{"model": "image classifier", "horizontal_flip": true, "qk_norm": false, "patch_size": [8, 8], "layers": 14, "positions": "rope", "beta2": 0.98, "final_lr_fraction": 0.01}
Rows from block 7 of a small image classifier, named by matrix and row number. Rows with one number within an expert belong to one neuron, the router's apart. Each number is 500 + 25 x the weight over its row's rms, rounded and kept within 0 to 999. All counts start at 0. Numbers have three digits each.
Before each expert's rows are labels from the 100 images, of 14976, where the router gives the expert most weight on average: "top examples" is what is common among them. Only what is clearly more common there than usual is listed. The data: rosettes with rotational symmetry. In brackets: how many of the 100, against the usual share in percent.
# router: router (model.blocks.7.mlp.router.weight, 8x320), inputs 0-106
# up: expert up (model.blocks.7.mlp.up, 8x320x320), inputs 0-106
# down: expert down (model.blocks.7.mlp.down, 8x320x320, transposed), outputs 0-106

# expert 7
top examples: pastel (100 vs 14.2); mirrored (79 vs 50.2)
router.7:473497476516485496529496535527529519507528488503457480543489510447507550492492474534474509521524519512492506525531472533496481499476512477502497478490546514487477545482536526487494507538472530506478538480478518536524414555496515479521469513521488506521541481511496466491536486497454461469506485500430527492473483556513480
up.21:512483504522512566528492520539486478527550493486470553506497497489475508497511520503473496538528487465496498537484463518503532508507521454450472452488528495514481553477516573509466504471482535473482486501488457493507493452508444473480480492525495498472501507523495475506550500531493504455515519497497503461460472502482486
down.21:490484491491557488449489497509499518456502511520505500489475511493489494505519446483493468470486490508532500489480462504517519502506500511497472512519508507499536525472470476553502520543532484508491542490446500491501501493509474488533506541461513506484522521510502531502496493589484482495497442524522512476517480491493487
up.22:472489512473490462515470504535476548463475513458475501497521472542517464520504521518477523510486511500536523529507543498549498484531497470550537528519487495486490523517515550500495467457526505519486524561527500490496498501507503512468548466483498519476503503480528457482522470482530488507501490472485467512477552493542521
down.22:527479525441486522504495512510511506503518525517500457488505511463462458537500522474495532520545534486515467514501503510509509469504536503483494543477513523502479492519506522495536478490459425513516458521530507507488516475489539527476498446539465500518472529463454514478518482461462485483490510518510468510580480496492501
up.23:516528515509517538449538453459456474518526466479512485424489487518512522472535519495521486469524545502523533498502507497439473508523474525516475463530472470507550469525486505520477531509490485475487495495492506467460522485476493516494494454484525468492485525454514529508501528486485501516522524524478534465454482505511490
down.23:513505494484504503461499494519502567529505445499521525435545457523506451467530508503504479449487481525501534500495508510478480517508483522470452516512529550476530505432462491516551530495520514509492570484530452514509488450496482526499516515483504480470442473522509525510484468521518452510506505503507529497489487527490492
up.24:480483477532488521528477476535508477511502523517457490522484504471462519509463498506492495533508491473512472495548468508540541494479531496469475475469515531500479515481530521485509494521477514455502489484491523501507458497522489476517488449500503495497529510517484497492532503478495501452522531493473539454507503536456473
down.24:515517503500486509505477506489491514509483501508490458514484577504528564524503444494540506479456491459507493490514467437511504512486491497475496474500506514500473485501486486514523547532539485504506499508525497507496502484514508561498497545544458494496506510508512521523503492507525442488479485484528493487488507517519499
up.25:470499478532472506553494502521526489493494539523483514545476528474478528508479481504484497540490514492509464500532468501537520513486502508503492479465509547511484512486526485469512489516480501502515497480517568512528450506512504474528481466494511501504516495510485480488530521476495459469519560496448524474507513547474466
down.25:505488489501494473494482485519481488483486483505503476521465599511508571507492448501536543498475481469486442490523487441491489501483474508473488463457488488487441488502511498474516515528506466503520502502511509507486527498526494550480511516556472496516503476519498495468499503489482470505510494485505520469485495501511508
up.26:493489510465516489490513521448489522496516524501504476481531482500553502481482566510504491481516562508509502503512546491455489491503512502515549495543491531518520498492470481512531508508510476518504469476545516485538485498457511512497552457521517536531505500462505535480521524536508470523511480549470467514451538462547509
down.26:496507521496476518492501512463502504543481522496498549443520447539498472489495558495506502505506500508496495478504552507491508522528461500500476512529504541485532483503475509481546502465493524501511513468571440508509497489504512512411522499489478462482487490490507489484468469499492459478494531488530485511520495485492512

# expert 1
top examples: earthy (100 vs 14.1)
router.1:463503518501557525539507514509449552522523463506505512500503507527523526507488506487487522487516491504480544511466495499514464544536497525460497512494481499489506513499486482517481510551539548463462495515483497451488476515489508463534481496470498510536454476496493513551498525505510536497500485466490470449558520490547510
up.0:534470505469503502494531501520541493490507489535513493503497495504487449526476490483561506515457464502481483413481486496492500481522477500492458486504511489500512490488484487506534523547547516448513488493508495543476502529560482497514474554499514487497484539540500510504470496488486478473500499534530526508506468458497494
down.0:497501511480489499528527496509501517460487521578495522510493523450484476500511457503494502538515498526506480523482518558508517515521512526530465503488513563519526488488496534490525522473479489484496480516516509518482501512518534525503517479538504470507476506495507504443480450517503449505535479524498501541439490529484521
up.1:486500516549424465496473504497493510530521513530501495544487554482506496519498492545539534549550513494494475493521520503518510488455480442535491488463486521482498475551547519455499489510500504507539511506509525473523509464520474519487499509517479484469528503487514485456507508502499479478532514507513522507489477535488488
down.1:500525440541514477465504493499450481492507462476553474464527520545496505547538481467517478475476546535510503454510424488522506513504494506470503470522516503524473486518511482519497478528488504520475484511492485519494472472484500531530505526478495523523489524511440488540500523497521538566485491516497468514523476514492548
up.2:526499492548501522417496481529525504468560465514442489485515487466500503499481502522513514529483509514506485468481538499485542492447462518486464509483497509526482505478461545531470535514464494515505494458521462540513450501509470517487459536558522481441514533502485471504484488482466499482550510531485544511497470519501531
down.2:452480484481496524467515479493527543487502486544484509484517483446477500512504512506508487500523513505514484515488469532507538523504496525532455507503525512505490482506480499516525567515430486503508519511524474472481528487504480494503454503501488514519481534502516525511530524495468501525508475507548525505482495509456506
up.3:489490531473469482470512488490502501482521525519456467516509492497507511486493536524516484557515512534510485480518556509500525466509460450530485516493492469476527510514511510466498515508510449518516526495577527503506495486512496562479496465568466478512535508469539496469492479495523498503502525530490503537459504522494535
down.3:518518492526486491479547519490464457534511510494518543532549471474499494523488501488485492487492455535541480502470516543521509506548483525520527484506472521467524495483523490456478468531503490470551506472520533529504503494547490542454471481536483542472477468514528487470498457478499411477468482479508523502464470504451470
up.4:467510503511474444482469459510501489509504507529486487548512528517450503514519519468541490534527519531481467477509490524519514484494477476546488504462482514473493492535554516481530469534474469506530545472530533494495515533537495540503507503527493500491494502500520453485481460468502483476466508491505537497482470499490534
down.4:480521480507488508446533542498472544537490487502480471491495536506485511501495499516507444471505483486481526465523488516517490524518498493435522474501470492444493523500519477526461525529500516523437475468453530480478526500499457495547504524464481502530501492507477503511514503527500524500474511509446497479517463566508522
up.5:500502508494476490485477451470519508520517497553519500515498516505487480508539480545500502552510501518517485489506494515525540488474477519501457515463473490489513509524549518482467512498472464492501545501531524508469466475478479517512473501552489483504459503508520454461511480496477494460502546486531536526484470500479526
down.5:520525484501527499487484542461455545528530485482484485457509478540521498548500463511505504467492554527477546471474458508487466497524489467462485463510489489532493477547511522530488481525531499509495488469455507476503499526493504559503491520484518491527475504498442457499491546509510493481472482483498479468468460527504526

# expert 5
top examples: vivid (100 vs 14.7)
router.5:493504503472461502476455517461494498539489517497479492474529454544535469498520485515500528483484476525522500462509472516495540489465523490482485530506527528475525475479475486513491505498506491492505524551517478496477515483498492565478545519534490535538506489463520503495465511529475506498494437471538503526524467460483504
up.21:458531475504550454513494517508488514510478495538495494494498518510508488501474503461521484490506529466536499480508496503498487467558509480512522505522515536531514460490498461510519441540505478490493512495518487502517493511546517492535498513488507505520483502477465496496465485454507486544451498511477463479481531506522506
down.21:512504533505488507510471513519514518495502431491498489519437535467452521507486562485518461493469512517535466519522502465485491526503522471499489500540467541512532474520491495491505521494503474528471497484488489473481519500464492482548471483446514502507462468486476509520500506481495480495482497495517494531522468505528522
up.22:504502499471605485554495515477524475533473486477546495546478538498498479518509493498520519481499502500512516508512515502526482491496516494524529519517520457521415497479475474479506478489527514493516507492492518491509525490513534470499494534509473501498505471549498507533518502492484522502473490496523435519507497464511458
down.22:478507479477511525494511513505488499503493464471491543502464483473514555495478543499473447492487497492480546499476495468486456496527509471537517485495513484494455496479502519514482474519489527496453482491487494487508484493507500463522464536506496505508519484524489507500503519460494492525461520508499508459568485498481494
up.23:496471510499476485525492452499493505502502493509522484503479521490492517515485499469511475513547507476514485500523522470485460466504454494556520483487471453482486480557531514471463481495516442521518499482504520463476542484516496502515506475477479503516501505475566506473508487463543500516507526499525492491515506560536519
down.23:512499522482490481508499521478500484500507495474504526451548479531500452511523493482476545484507494499490518473499509465517494477481498487511554474545496520506481502487504487492534495497545522482457517496531477506516499507511462519480518505511471501506489540480499495469501497507505575504512500504478505504483485511498521
up.24:534502509511521477508509499446529486505479485471517505494517506536497489511512482488526512484477523524501510478489516491492516523489483531503492526523490472528471471496488492467486533498522485510504484466516530524515516492477517470500472529519519476479497498506514510565507517474488519536496496507502489534503489483484512
down.24:500514504501518507530505505478491481519494477485484549516454501456514563507495536526446467519475486462485504503488491482472488492550516473535480520493507467469489479460494460495480509518477545468512494500507499491510502496472482448524473531471567492493498506513520521499494513463500455511478513515502510499529490512493504
up.25:481535449493535449508494513518517497486471482522489513496499509492499479506501489463510446465492525463524511489456480514499488465569513523521468542504518482510516457488487471536495465539507468496486496504489483503508507529525513474514520512507519519496493498507476501511491475441486424515436500469503507487497505481481512
down.25:531509548483486494498486487484506552524506434491460461511458527461461522504484548491527517517493524484513467517501499490467460555499503463438507506522490521507514491470485537491534509518512525504489475518511508482491497518491482476527486470454510511522471497477458504500465491512509481466509545481496488508507460493534502
up.26:469516481470551455510504528520477516513471488517487473507487499495511492517476516473509478481497528493544484486521528505483486462542501459535528520512530524528503475490503494496519444552509479510509524500555508504526528531568524515502523518529491519511475492497495484479464490464500455527451480487483472496458535489521495
down.26:497484515517515519477492495531512536514500430468503514499444535477467500501511543522523443472437500518509465514482509470504517513519511506513474493574473515510521496514486466491494524505476475523492508498502492490516490480456470496567495495479516502505483492507485500496522513491522482522497486527505498557514492479506493

# expert 4
top examples: pastel (99 vs 14.2)
router.4:515493477518517491478526492495503464492494529506544514485470525515475509550496487470539488506502510477529478473498514490462503495490494523548500504512532497521504429495500491521536460477484492488514486474484534479512460478567513472545506484460550506452457525477470537513491538487477468493466504561434533462463476557493501
up.0:500522486491490460504480479455518534523499484530510478472503543478525473468493489491487500508510506491496469499480519488481458493531467499530516493515489518477535455527528480505472493518488442516470498532521528480488475509477536531544534471497505522526528507462509490491504456464513486520485510515505486527498509526550505
down.0:479517521496469476481477531511491531477502450486507505504522444530499495531505570544508512539545521467522504522528543497475485501542503487454495516450474540498487495479494503487510519515513458484488467514535515499514516503542526526486500497493470492515506502506477479530504458548482498526444547486540523483503495488493526
up.1:486521503517484513487525520473516486466500514486493486471544525507512500479490475525457552523459515495474475508483545502495531546482498496499509513529507522502495500501471500486517497535481506506503481502514497521515464487454520505509488576517499508469527538466485514511499488532497518521493480513510488564503531511497521
down.1:547507525509491503506463494523521525489466478484543475514500493469511474500468567493523514476524495490481481487487507536499483508483487494444490473527539515519490478505492510491486503526482504498481503499511487489484522471497506484551476528479514493480500473489535496500476492505489512459537498469548448516459536493480524
up.2:529530480539493503498551487561518445462498486510493500514478535473476496496531489515522487489480535463498531501493517478487490522490496522545500495510526480519470480516481510513483506455517512515505433499470479488514448491528517476533502509484504479471493509484481521522516551449534509484536511538472515520494516532511474
down.2:473509498484513475526516492473456496506473494524491485468497518478514499516478490515461499519566473529490484521471504531493533479472505500478482539473477514495505526541493507503507487525481535490506481504459491519503502516512540481545464496530568505503479517488446490499484491505509458513490480475507488480529512474474497
up.3:539507481508473525499565506541538477454518482512551499484504500507492479502507503513513508489456488465495516514486527479475502504485488534541509482504508480532513487514462506516521508437497524487494461485474469492496497499522514480503481491464525454464502504503487536544501540468522504524526503539497524508490481501526501
down.3:507497489489526477498501521459492503501485504519491509501446503487534504506494484480465460500540475541493503517480505540493520488470490476495527509506508480508513484509489517521501461491510538493522453520447490494507485494525513467564477471502525518502488520493486468507486493500477497530480480482505483445546493475506510
up.4:512493501510494473502558514544532552468505495480501503535516486502509462537468539526542484507467518485471518481506536499493498456470490512505490500511520488535478508505479496476522501516507519496495485482522509465535492501529462475466478509464515468498471482490490515521481539515501480469523487521465505489467507486516520
down.4:487501523479495475464495517469506478488474534526477541490520482542531491494477510499471517525513485474501494508464522558530532522478492503495481479502478510471553460525498528525459439471494510551460471477470499506526489497503514509507499494495578541510483481483470494509502468522504457486542458462475489486530490512479506
up.5:496505500453528472511478504482529548479481498526514506467519496536493438505476520487504493507504499492498504473479499527485451470538515516508496515512507506530540482493510448516536482525514478494479524504512505501522493519480497528542503466494501504550477531489494497496455459494494481507461483519477474485499530461495521
down.5:503495560515486470497501533525508513471485445484525475451531445567497498525502548523497520519518500473518531505529505503471502524503523480489491508481488555512484480512527527504501528517551488506473473502571501509515518505543539545466524528534467497492518496487496486532501486499490498510496511470535513495525451487500518